Weights of a small image classifier: moe expert_choice.
Rows from block 8 of a small image classifier, named by matrix and row number. Rows with one number within an expert belong to one neuron, the router's apart. Each number is 128 + 32 x the weight over its row's rms, rounded and kept within 0 to 255. All counts start at 0. Numbers have three digits each.
After each expert's rows are labels from the 100 images, of 14848, where the router gives the expert most weight on average: "patch colour" is the nearest of a few named colours to the mean colour under the peak. Only what is clearly more common there than usual is listed. The data: dead-leaves pictures: piles of overlapping shapes. In brackets: how many of the 100, against the usual share in percent.
# router: router (model.blocks.8.mlp.router.weight, 16x96, trained with AdamW), inputs 48-95
# up: expert up (model.blocks.8.mlp.up, 16x96x96), inputs 48-95
# down: expert down (model.blocks.8.mlp.down, 16x96x96, transposed), outputs 48-95

# expert 15
router.15:136165151102092109187111114170122164146077137146172084140151141093172139152142175123072141160112094175186130130120123094087120199106132132087151
up.0:048101116077120112124131105147074171099159130169072101140167102114084086073138130127123118155149112099114180088138163194094114143147147163096137
down.0:128129156149148154160127095148129065111065114130158117196096137120110153139147102177167112128106158138122172148142118113122160120099128100161134
up.1:170146127131131123067103132149125153090134104113113131123075161157146092127051145113130122158100176150164117096122120064039133141156082134111128
down.1:129161064129148122096105149131126167062154104121147173155120161063102177124123137139152091116098124209151143085125170082176098141090190095148121
up.2:082068116116168155153160110144117114135114131212147128150164126195133145074133087141126112110144128152156105124168163115149142156095124167174114
down.2:163121155116089148095092138120196098133150062075118103140084138116154090142086161093149180135137181122121138136149081142105175131114138123122119
up.3:105078138165147149126088118136183110069086153120136106140134129137110137079098011110146122095154145151150123079163187130151160135093164130152170
down.3:183081124091110121123171156141087130175115064131123171134114130102124118139171234112119195142111131121150095169110097116054074091129098139105094
up.4:163076154110134131127169102120113115168164140129116144154132166117087119189137112091131144151123073122138164171215143170132096082107205109177128
down.4:136139148153087112126110132150156078086104099117160114151127105116164139167175202088116152132138157144149077105120109170119151194132109153082147
up.5:082128135152162116149130097164034159111101168152116120093133187102076140138125054140158158074173169169082134131079143152149174133108138114180128
down.5:191135116177104133101152118097227106141122074084123187108107127170137161118145219146149101138127083116139158107137127140095054122104104084082125
up.6:140072152118146051098078096144126153160105200085159115145129187092121136088132045100170186120114091121121140087079160173125097076167130131184153
down.6:089160074148148122108138147103082111096125131171122175134149078153163124131098212084106101154130154157126104155102059068129119125108163123103131
up.7:152164122086130087107107096134122116158162080144143141109161097174145094142110071123144168153107165106191114123130149132175187168112096112135126
down.7:117112129149097215182165152133108132111130156105091158130182140137135086143127200130144099139103183159127169128127091170119108095120123127169077
up.8:086106112082149187092135152155172110153173178111137122136188130047180128131126167121111126148128120125129157156123108116105126145183071120095174
down.8:115133173111176116174130096150066142099046085162147115131170133165122150154147079127132120151141116140124049118144146156172153137079145140143131
up.9:123154137097141086098168194133131195087116129133101122128100149124157157140132126174138141127135173197123100072063157101144178107139085144073116
down.9:192127126174143096134117124130085126096130091112105165125072187126040123130108088086163111122102137124128118121129170128166132130121142075136144
up.10:167152164130106113164105114131118068137163144125114188139107116130114134224133141120084105163154107114132124150187149109130138144142151144171133
down.10:104104157097129112161129148121155194118115080153185100153108136109194158159212172148089170165131075100140107104147101120068111178127131131095124
up.11:122014098067140104177168098115078159170110073080179171095099119135150086134060075135180112091099154101118110158112110142147169116100139126151125
down.11:115152201177136136088080181124159086092130188103071124127183149110135113092136156139142131092152126156124101085085128145147077121108100160115145
up.12:130130139076119159095119082087115102151153103115136100128135109140117113129096156147176075116182145135122114160145148146209120021107127135128129
down.12:182144203142135113149175156125139070093225125117129126121114146101089154089107075071132159092153108124101146133140083132138119160166114139121150
up.13:151128054148188147076112189094173138137115150180119122203126131174131105057128177121146110117123165153116162147103145135154225129137173137093155
down.13:136143152107118071173120109117048112129091106127117126162136142113108159118085100075130150106106119115098108116169102135107020146153119101170175
patch colour: blue (50 vs 7.1)

# expert 2
router.2:092164149176127128153124073145096141145099088093176143092156148098162078084134100121091168145067144159147082122102169144143103099123095134086178
up.0:147119141115194102090177121123184145119116145126137135153078136150128110142159151189131111169097156155120104087130077139197161084127127154097122
down.0:038129149161156166118087140150105103119139083108135147090155086090141181066101107119119200131152095069144133130103148131155161106148110131162096
up.1:142087125207149095080174107117183136107172034111144182141098126140108099077138136150103060181114114097128118106115141123192162130139107139095118
down.1:090181132061139148147106167173089125139090248113158082170158117088190124130096109122176182115095142133157137122149107114109098149144163090135134
up.2:113137121152177093113149127065125157137136093175126160173076185136159112154123125152127098094148144156090166119181100139173060077115154112123133
down.2:118119118142156149128086167137159083148123168053152108104134103144118075092151101104126123151138121143150074104137145151169164112204100141114125
up.3:093096175112160097157126090182158090144129130135112127117109089187154098154185117108131139107098181152071102151156152112169153168122161173178137
down.3:137133086131097095151155107066105146152166123128101040126117109130138138062105156135180149145138085119153156083095126148064133214137112088089177
up.4:103125095151171165131062091131109098179106089142156115095127071111124086153118127090151103122132182129176109089174146164123134130131169132127140
down.4:149122118075111063096166142070128111060137168119152119175094107150140154145126136179171129126170149155095143162099163122138100104127123099161136
up.5:169101150108115127086102132149096167146113106054137141150146110123149158116172134117097071143094086078120159136161145140215144086063160123153152
down.5:099089124094119114180180100172139103088168149145122150093141134142164099123073131119154116088182139109128118121170132120084102121173102184077129
up.6:074152129125142089113126146124114159078113122105126178112095117100138111109133125184135158177109098103127126073122141105205155134156083135072103
down.6:134110171136170107090079138117154158114131114149125119172144134106136125096123089113137109167144085154176094112122102077115176160187161156110109
up.7:139080101139162179130122171132165085125104123130114127106116138132097159133146116155129084116106201058075082109121191129123142115134098156202134
down.7:087221085144100113154165108077166131099129086095093145141160144125177149111141121057082157102165148118133116133159102160106074182144108135116147
up.8:137113104097139103092151101102114151093108084099147150142092088071135051092139118157119115129155149203109102138156162080141178136129067128075176
down.8:135114122110101098127132162140196200135162209142075134109134113145093159128097151133186132204142108105154184110147074110149156145183174150157119
up.9:150157146179132128116075088087138147153185106116146170120143157082118072147115090121118158072156198143110143110147166154119168122079109100138123
down.9:114117106082124133076169136149099113056106150118087118092073062167107144129091103142158053172125091103118184121154070135118098153115160148076082
up.10:150130189155127115149193133094137111091126005170112136143115150122159104189154105121148134098157118118098115101172104078149132141133154150102153
down.10:124145109118168109158104133099112147159090238137155110152124114126136132085087134136131134134125131156155161143110161135130150101136081123112115
up.11:112133118124165088137143098105136163067124094196091112134101165198142129131113118151203086137142152135083157122121100131176104083113123138171088
down.11:114157120196123152106163147152111108147075117160147166108109142123217165128143114154063131114144132177152076123083131133128134144184109163088173
up.12:072124074152153138123034162168118104166106122108182100157174085072099197167176192105122163083087094146126138098134074105091124110119217108163120
down.12:194153148135104136140216115055170135073145118163061169151098146177094134082096076126151150178182177110154079131134187165156177151129145128137144
up.13:128112118144107063095148100092154164115092182162158115152123182102137110102106077179105140111101122094112121069145119104164104136112059179105155
down.13:137158129126128166092117198162134099116188092077079151152164056179145117135152187109124085192126112167140119158135148158109102105111137176111139
patch colour: grey (87 vs 21.5)

# expert 7
router.7:161174156104153061147162082177083093179113127142147078129154090109165112098122149127117138108113101182131158105100160149112142123088141076086134
up.0:099042053134130120082110126172181159133123069176130092138116118164087159111129135094136114089112168097134127147149173108103127109141161143087174
down.0:118170137107134163139166134094037137113090208099140156175175099150124098157082137178098152159149102147106105067095117144142137120137135105169081
up.1:179129142156066142142125108094117125139173094145103148138114108119115177081138161152118115085174101166111135193136101094099126096112180152136067
down.1:075118172117140122158155147167176160149101171138130129150159129126150130125123098135115104165106131121101085081112133118137089077178066136122203
up.2:068155159108141100139107111115131120123113119115115095134124129157104109137141098156148114123139126122202135183160130103099129222046088172073122
down.2:130074151132128116162115076165098177123093129172095102127151130110148138057179160135122093101147119103071125135103143102142119093174158133160154
up.3:104104138042156165136091120181098137119115153133164116101170092167153130181163141124188156174097133125120123113153141150135150119133134152187094
down.3:093156107159093178125172170124129164073119070190126109164156153085083108152132122144139077109170166105128149151174126087194159168133100112062084
up.4:163109078093165065143141089132108145097061124131198113096092102116109058128163108112128117136121140122125130137087164128136156175172094143031158
down.4:112094193149179169115192086114086125091175091173118139132178172141096214166101148131133161105150116180134155103112154122119109105099125156134106
up.5:106089100120146105172177094159098084153160153155096133196109107152142178175149151111118082111095147119145129122153108145121090127123186134159157
down.5:120167154149102118121140114141171109127120091149074099114142118137092062121218109095081136129185071127123170124120175144164174148161139118134115
up.6:079122154138139146090120097122108111112154150125186165084164168139121137097101111151109158115127165140148116117143130131190086123166127113170170
down.6:059154146149113122089093107167118172122089157102129130111176115162069187087201174108121133130061109097145091128146129124088157177131147115118151
up.7:108115098125091107110124104124079146137159164063140098127152084179121119121081082142134128113114109212141126170130152174099125126135114126108141
down.7:175095146149141137118133129127161143105110114180108142124108141120099127167147135142097146112121160094111141081135121094172176157151138136163108
up.8:120157119142159144152167098158126096062031093131144175121115109106139141094157108097198119141094133113136127122099200107135115122191124136076130
down.8:112091103106104146151065161153117111162136221115097118100139168161155113108129134119125112123163158094156116181159135150153156077096134153183064
up.9:120149181101149162117130166138132098114067183094138077133124176148126110150125109114080150128148118142181151076127142083197049157136089136159151
down.9:154084089139159121099104126091167124088129073130111160119105142117199123076151221098108109133115179144126128129161140124124153120150166073132141
up.10:070139139133113136142080125110136118172105081124099119093146153126125182183108144098058177067135125145169134128144097125130129165071095120142130
down.10:073175131149131124118117151091133106119132157072091143126142093108165134069138100120190090135093131100125120127124144063115136072112156165086175
up.11:178084138126166192183125096122090062135137127158151173096161087116099084171128096103131152086164165134129094154164116182102130097110101155139081
down.11:113165075157157099094136101122191139112148108142067120141147161136116212117097138162128096189172155106171130112121111071191136148111146153129135
up.12:201118122136103179043103171091123162084125108145105141141195130164133186150124117128128137084076126162118117106079149144157110063175174126127132
down.12:091160185149143064154169155158123101101157166117144137114107144081122087145097098120149118165151168196089167156127141122104172206136144111111123
up.13:139139115158141188131136113194147114102120154128127123112137154144142181107097071176153105156138143170159084192110112130113111167106172160198102
down.13:127115122123121119091100145167116077110094044099112168124191162127132171108174159082101168152139137133119151083164156088134120058103087127071157
patch colour: purple (42 vs 2.8)

# expert 8
router.8:174178173091071082084114178128168147140114144113118075145143097089150107118102155175156136173190067095176185094131129068144155162171140132152145
up.0:190193188171130124142121065081134098123110121109120140138119133123150134121127094105145108164173076156163101186147105172154120120117101165134166
down.0:152120162060080153113126171091122132128114085148137149132177152064088101154127147153152074150143154140093147114141131088148137137127097192134061
up.1:122101108141209156127098138164151109093072116159160088147135161154148167088147126058153142079140190166141087141080153076102105119160170140127170
down.1:172064119122172202169088138076096101171085131170127171077127100142108157120140121090118157126099141126114159159091113149133058080174153155137130
up.2:082074119113136112123185066111072095091170114123110101110117165136154112162140087093088193145137166168117203100162196159134131135165169097137095
down.2:141214103148133176082085155143193148190077121124130148108107152178097129129135190138078101097098171153116094157108140102136125126081109130125134
up.3:051108113110125110174129035128086110114181117141130089073120107120151120111149122123109079138120125087140168088161152135131124114138102129105142
down.3:084105116115160161160142134144125137209163157116091148144099069175160135136109115144039120151103131114097161097166128114148136115118141119098129
up.4:173130146137151135097175118082138150122128124139155103061056129092115077072196124137116121111070128152080064141124144090130095079126133112152146
down.4:125129136119099165161138149175143081100146149161096089163156146135191141153110183120126079095140167149152179136141096147128157092072156093168141
up.5:094070049129149151100105130138096139166163130082138120152198116106095124167137133112169194111086173138106166115142173107137096101215146110141156
down.5:100140113077109196126111103141145141073113046142152170109164199070071122097133094073151052147098153091108124132099159134123103067168123135136135
up.6:110119113152087094106151123101089133116070113116064171146060117077094129057163170092083074105167190081130115165128133104163128127180120173140101
down.6:148160085167123143161018149109187101144109133116179127117129126105109151160100086094132143129126107107147156142119064104066062033093152145078088
up.7:087124086112103080088107182065186153116119127109132120162103144104088087135111104117073113088108179115091127077149161118142117147162176135150138
down.7:146128116085179144154093097137033175129183110166165139102148096107056169128098144070167165144145129096109083181141112179136094130147103072114097
up.8:119078081123155133125097140091175163131207058164146134118170115106075125101086130080135124091104139127172109212078083163122148106112123111126124
down.8:139185174123085132057088103130126081093100196094098086150140114086122129155152075161146136150146109068111160073136162086150115124170133179143165
up.9:089133119129144171176163125111130126130141093094120102127097170113096187228112174153140128132144130124110138186122112060186146169116098152151086
down.9:117133067114123130132154126113155165149124115127128156112194093119113135146112118058161126144106150091169097089118187117106111168164175091122141
up.10:200104133123080101139126135089077071114140076187117082119123108152116116164081112100152144128101192173114038098088134126172186108104140057175126
down.10:185153110116150115113068095119180107131164174146152152082123108112108122084100130165126104085123105086100234133127134130088125132123155143102139
up.11:160144119096162077098156184132078113093184137175101118100206119107140130157123124147144156136109127154151139095105133162087163112088193139129120
down.11:103119111166066157116121131124159105179072092110115163126039123144132092114142127135086145128102094131129096133102126147120120120135143106149136
up.12:186148153083126037102140127161143124118172196069134116115092146142138115153089094174123164141129173127119119122107090185167164147163141107113120
down.12:135147115156098179132130141096134113132145019197110147178095148137152123141087178175115101122114096178119143087106140077095117142153062104153056
up.13:140080155235103139132148080157160150174185165168149131135136185125114159095103143103110134100220149127130152100142086162138087086114132118177095
down.13:079150175084118122147137139133113170128081077052135133161139149136135100147172078110157081166074095134138145197120152130164132135144135139127161
patch colour: black (91 vs 10.6)

# expert 10
router.10:064099056105156143081109086129057144095127108076172141081136095084123099095124090102168119176117159069119129103143153148171148105185096139103137
up.0:096080175116105143139153129139128119112225191200078104160171123144137101094118091126170125079169083136136137128189122145140074105130119086136145
down.0:110096087083185111084131198167138120145096116069122108134110149150148167209112188148153086090109185119141127124120105119160122084094156170141169
up.1:090095140139187095137159160111136166065187106103153111179161205131076106094127067133099075057167131117098206142100133140125103192111117145106177
down.1:151156138125070047087136150154099143180132146123119162108115111150146145179127192119146162117059134177101091136079147104136084122071150081140093
up.2:084127214161104094138190147103118189110148130117071151209121143135122144136159144136134077083141121124125157187130089141159106165146116143160139
down.2:105104105116143120170197129146118113080177150154116082158109141196086107134121202089156132084135179150067134139109116111140091113041085161150129
up.3:146151156151094156143112073118182166183112148106173162106101133130168103085109103167109117146167123146190119128138083123107191160124162167092094
down.3:128102165176132099175191181154043087101155103150105146177109139134108088137168136161097117109125089168094138119089147134163128120182066161069133
up.4:154150107137105111155146111158151181076058124116141187155106110130117131107140079151122071114123127131143171122160072081105142140128131159144127
down.4:073102159169108149144158141079066136180145116118099110129140126100094132116075179092178109152116097147131116170111143175116135128120112145100162
up.5:149048109081109165143188133105079107065164151134111159100119175138139181145144174122134080161109148127136083087114191078171142096135169126159102
down.5:109160104130150105124166123150181144113082063174101072122139072091086134156152075123178139131091124094131127166160083170098146107108126112162123
up.6:096136086167129143108133129082142152116104126151143150108112127139122106143169148131150154073160087174118100195138143139121132093091116123126067
down.6:185156158103083107175080098194145108098064120088190121147097119127128113115133082093158097154058176085125129094170141121143133159171179156082122
up.7:062106125114139165120168129128147130061158115104106143123133107219118095120089116104150099116152162154098087097171111108140138191125167124127150
down.7:163115145110073133154109113145096110124121170156170084167133169069141152180150227122129164093096082096167158162101100167077081097112109116135159
up.8:103142097107185146095155165108155091114162088118134099122174123098044111092127117132172162151146106126078116140100136129134093191189112113176129
down.8:152119145126065118170144076148074163165117151082106144108103135132195130141134195100109074107107122113128117089131139123086131038047129118131127
up.9:115077131160146085182091166120161154126180111176131142223126125069117106131088104133090128081128103109102095122118176135156130110105120119100180
down.9:131177139120153117118128134131115107170128203084121135072092122167091090143148120124102177156103136190130183138161044144099145204150137154130089
up.10:096148124126138101117088108167159114117065088181166071139107137099139124088172114109114182182129121134098122127109139123101148051151117161153141
down.10:120123163113100129145138165071106141141148200095117136131150162138124167126105126167155130130099124167132140142120155103118124151065120145091078
up.11:112161119120123098100146136100182108110155078157093169184052094166089124109154135106196155179095091144113099126147105132146103138156106114137162
down.11:188118098147150107162102128150107163111096188107162159169219184099109151140127129158068073120150137150119141100097137116127146101114144105162126
up.12:160161089120143094169087145170138159143127141162138091105213123159094115045140090123120120089120122174138129162098163141086150183078188129169118
down.12:164186114177197155130189111095133120108126062127160167149082164128213190167174112153102158122147149097143165094122110123127131136130078157122072
up.13:141076135166113103092089148070130085147139148072189140128119181089158099120126118098072192097065137064110094107183142111121117111133142128133164
down.13:144113108132098121157104186116151077123157120151084103096163149161115150132132060084120121145122159129189130130125128183100113157192072099125103
patch colour: brown (61 vs 30.5)

# expert 4
router.4:127138103081164080091154064104114121089117091120149110128126086081149103101132155154175122177072103117056132092124174093140172141157106160066144
up.0:175103091146138097091120156115114123110203104133082141057104135142153141130103116141168150159098129108101124137132055107125110117183099124186125
down.0:138113130108108071109115166092184112105108136111062127152103121102156101107074096121153169165108151145076086038065171125129151065173144139101110
up.1:085147124089097125134135186112092190163090136109225092154124147116143121189127194159081121122145067168142157091136140139107138196102182106093128
down.1:137147162118128081120117113168134148124110089117111162205076079051156148112112118108115149169077162136087133090194165073165151080116110105097164
up.2:124176175122169132138147127075107138152189114099106100079124157123123140132107135167109158132135113105101170151127141185120148101158117126153140
down.2:080127102112210097124185123133095154105102151163148147169119147119176101098154099154164075178067136135133120071122137057166138114099085150098107
up.3:133047093133083106121089201184076182162086179137199098177107103136068102108141106095175108124120119142074086174126143100153129187111173155150104
down.3:098229132130161100105129078177108131120108126102113123173135144112187145105144136060088090169148100164138105084136122169123139129192083151031090
up.4:146133113135080132127156114097197111085092162086137111181153123112117126073105054110147120175086080127128165175117130090105070146131165102122148
down.4:099077096173129129145127131109080111207130094162120114089109114113124078114134134149122111112109156096120081068082140113100179111145115085150090
up.5:160123128146115159101137182126157105112134079099079148095116097110132100131161148140132149080102116094148087158152100082145142121202102133166117
down.5:153079130084142076187166150104119151143125167111104155166107115115177100117089082074151106176165134135133107038107138173108053089176060113122194
up.6:184086122167127118095105161160102162116148142140139126079130116120158153186132075077182093108117154067133078138122166136114144108176115130179094
down.6:132167144097131091141152115103138100125125106125135165144148125116133121095134110158112157152158151131211148146111083164159121161189129150180154
up.7:194123072155108080108093147073080140103134083131127125156091139113215175141136175144087136100098135134159121135117113102101106085057156101151149
down.7:119124139097148113152120164108192140153103141101098135093126110090110089087107089131102116101135039114134177093110107129083190179057080183139118
up.8:157118105154127179102071160123168106129118160101086159122134149154125127105116136098167154100080178141119129108054093175118099042132152147124141
down.8:089120108129146130186179128133118131149170135157137170111117124139110144100122166109125138119104106102138081132180111134162144133104093122070132
up.9:134146114111114128091141133126106128157185104174090104111156163162128138156098115158129143148098172130085100179151117118154148205109134110184158
down.9:079136158108179096056121148147160129099139149089114168151117091085197135118152142160104162169136105087123137076132117116068116108151050182112095
up.10:127147095168148119122114192138136141105079142125075164191116076125126201106131080096121145104132107145125129054051142108122158176098141162112148
down.10:091112136122071148182121101096155092190105118113166057028117097126158125126110155116188162124110117125128147169106118115099116095106156134128139
up.11:126141098082111106118141163180155172119095100110132071193094049116098173133117139119165082126116087107144177098134154137050152165110144164121056
down.11:072145123148158107143102108093070187190183132148149122112094125136087147126109115093079126153120127114121132070140111095164155060102119124142163
up.12:123174093114122185127115070130146143133070127134171139122193148125144160090180081143134131191126175124125118170183122134124149154118140150142145
down.12:119114085092135168130067168060094106153190105119181141125116114097099086161081151158139130131086166149125160094153128089128098175114121090078102
up.13:173178113129136159089092146153131114146082146164165117112162154147105088113107099150137153148118097134104096161154104153131109074157147116181134
down.13:132125165171105145153087086150126158130048094171151122100159131106087139184133094118152120113144120146124179160055116140148107116115119159113136
patch colour: brown (82 vs 30.5)

# expert 6
router.6:169122155093162146101161090157133068093077079144145101142151104104184106149157150125158192140136108132147131115100170106137157128126110131095117
up.0:052098112113151145126102140156107118169082078113105073169175109095136143136116122072107139102125150124150184072179159082124055116108098069066099
down.0:142131100141104111128126154155148137117124129073137192087110147201128134140156142176140065166142167124133046149157103134178170063158179155148155
up.1:140139133138107160137112091160103158110196107128102119137123151087142145116113150180122129119156119087137128044141119105112109116153163155191136
down.1:109142178105121122168104176153137114170124132074148144146138131136085117134176112090162109129087115129113174225090107142152131136098123108094129
up.2:107191115160127170119189147125077168126130084123077175079096105117119070125134110136150126148090139121148098115152140087153123133122080161113112
down.2:143094120107142123106085161111183092133125192139187133159103124112141167158143177084162099124179091137061168155092111136126098110132151107130136
up.3:143131135100100124128150193138112125151149153109109110162121125115175156095109142129176101148124069085164203136127105084098138202150157136140160
down.3:114133120142138109150045128150132104154067134114110118098082134143139147136120065163124137144117157185111096083137104090092117094103165145121118
up.4:124097076140112100111107082129145138127103058129104138108129080075147129174171044118118137125095139114112148096195135066137106076161113144096116
down.4:105146135119135167164099198125106120126087197110170174106159156105104119106088200089163072111146135118114123095125169093112174142077146127121186
up.5:148149115134168143149140086141149061125184137098109131106182119149114134126147061111097151158119152173092074168097158115104118136108113143130086
down.5:085078176163127146107117129140081156149110123123150096166114136099151133116120158124148138116145082111159164101149128135138182152136113158161180
up.6:132138136129150123111182139114124095093124157056127115119138187136127115166130083076155152143126146097152130175126177105148093172202094117119145
down.6:133042093139140128135127143150120142098115102196115167117125125137138097074123166118125092117113205132147110061157121153129111065145100117167107
up.7:092062109099106144099092153155171130117165211149141070129146119166128151114159119119166097127061139166152095135150155166166126166179082073063107
down.7:136164091158184117166160099154073097081156099093094114099156150090117096157085149114072155118160144118168130130132092116120140127150129146158157
up.8:169097142151107157114139129128121091117105096145146150157120135092134100122142091138100206072137164076095163142073084107140161084129109136150114
down.8:129132151132132120110131127178127096069092152143118102088146128120135152114129121163188128126122061174153132115111180161189107153117080139091092
up.9:176090147070138122146131086153125138124093211163148183159084096126172133089174083141131090135144102121157105091090117107117167084116127142069134
down.9:105110096190090145119115146098107076164156087128085067097137172083072117142079165151122146127130156137141123125146122143119137171101114101148141
up.10:058087111121168100118168158173113084083136155094143122099126163148138163145143120081104069143102205074145164104137163114169140103152121143073166
down.10:153137097137096151109115128125113109128122132092114182127115141081109071136170195126109108174105145192111119074173080084140112088094136056144197
up.11:100134136162088154143124167163188124159134122100104126099125094170163123215169168109134148126119145145165128159154100053132125108105161127068109
down.11:152126141160162095107119085103087092114138085141115120164102111144126161085121125155152185121116109105110161128113156107111136130102184125188096
up.12:180138138149134133099087136163105108126111105122040099160171117068082160130084076121129095133106145142101145151121133174133114171065162056098104
down.12:126132161142126092172115135131205144155176229142211110150083115164147094097133187109060147093131109173143148165134145119153147102201175142168140
up.13:087051119116161157097179110135151096144109084132127143095149161091077075185141134097142126127171151093132129087139111051139109126078141133121199
down.13:082177092103101165152085157140044147136109184077118096177123095133158170100093100125099105134074109130155137118100141158126103042126108151104152
patch colour: green (29 vs 6.2)

# expert 1
router.1:110146145124148122096148177139156182073127148102139194167168161104112172085138097135166067170179109088138159151108167166160137130157074165139144
up.0:132156099152099156141153165106107070099071133153077138129089126134120140144059143125157160189131142082168124049164166146179065108150142093110128
down.0:145119115128106139161088163099099141145147153076114141110149123134113111119161127075135194128103195147108069155145149113081068066191159151074160
up.1:106123092126115135165143150133127107124115155106181115197134137136187160118104178188130126160137128139156142222114141091170149187131129132064182
down.1:110116117115110126139083105138168157182122068142110140051174119119085066119094101118104140097098140153096139092124141226124133146149124108180119
up.2:128173121092075063155152145186140090122121142095094094093098159113079087157115146164098176167152138081109128111164172090110084188180128166130120
down.2:090097102143067181086105212121115161130119119137104143177100118105183171115071105021099148169098188141155104099134157168084163087120103082071138
up.3:102142139116118150107102186160149190106067107148144139155136131164146086000122103194136131160081163139113108120174131143142131163158178121138175
down.3:175095118188140113109085164151116067172175147070131132095069140073112172219130146102125109097138120127113161139095119116155145092103142169126104
up.4:136131114136157105152125140080092157141134188103149139150065078121077154113119165117139121132175062171112123122161076094182143178152141097127128
down.4:166157090144117125186176086138200117155153036186130124146166123099115119145106094162101151109067112090091147123083208093123097128113105127116155
up.5:058106139142125070129173075131121126115145126123071046167155102140131062129145163116158113090112115122140192117135133181139122126120117142135148
down.5:068121128125109086172161089148130131149125100162117090192132104158105097155197170110124165102132155112081173182139142078141129168094160162156115
up.6:189172120175167148142185102184146055108069129163137088110090147133120055135131129169154076205209086139134117089070169126124130127131138082088117
down.6:103138108138109117093066185100087190152119085105164175165206145087100151127123093074076143112100175113120125190188123145079102137166125152155129
up.7:096087133150134146118132155161150086135127138125127116166197083116130118100064095151126080153195086159130144098198119094125101123101088141098098
down.7:142174164167132191069086116166099141092139157153112152157095145142122144127196155116114185097091138157133122216097112144100149129151121154110133
up.8:102141139158156122122097183120133131128193143059072118145100150127182136108111096094137145106125075089151147116201138129168095156139088078106116
down.8:196143127121151060146117091092133077104133117132113104133091139121161110199166164153098138127143180158108163079129083095120137164105114130162156
up.9:157143134115075045092149214080145122099157093131107091136122154099169122144108112140109144111146112119155195086150135094145170171149072107070098
down.9:141158088097157112164089077106153154166185221101103106097064115101123107133086140118107141155107128140113108153119099132082144164144180128151150
up.10:085121114088166139140140076181106201122161079140181057114059146103103106128111076148107135145096145141081130119119140129140174170158178176147135
down.10:100125166098101115135115173095133114146151202128076150141185081134126181102137136127119141117148077155159207144124106133125092107132076089102161
up.11:129114195156066112136065136092122119073153090110068132177148121151130133108139120156155130116139126133160106161109113121170104198101127128145102
down.11:109117076102093120117131079132117116126138205139139121029152127080092109122091160128169138151134113129109125189168125090052160143139165132114139
up.12:170111166104169111145150100115081078121106140150115088137089180104104092140101110165176049185156102132116158109052119178100113087088094141092149
down.12:122162120147142182108133141057191132158185091129137150155146108172149147114141145085081145091084148113138129115184166153161125172119182108115108
up.13:117125100147099171117082118204117128101151129158155103151118154158169183121128105121102171127152155176164119136129073175111110083046128121145073
down.13:107109130135155151119142142085121048127170120115123099082125125174091139129133178095109143163150166089144134190132148121050132151156105138147141
patch colour: grey (45 vs 21.5)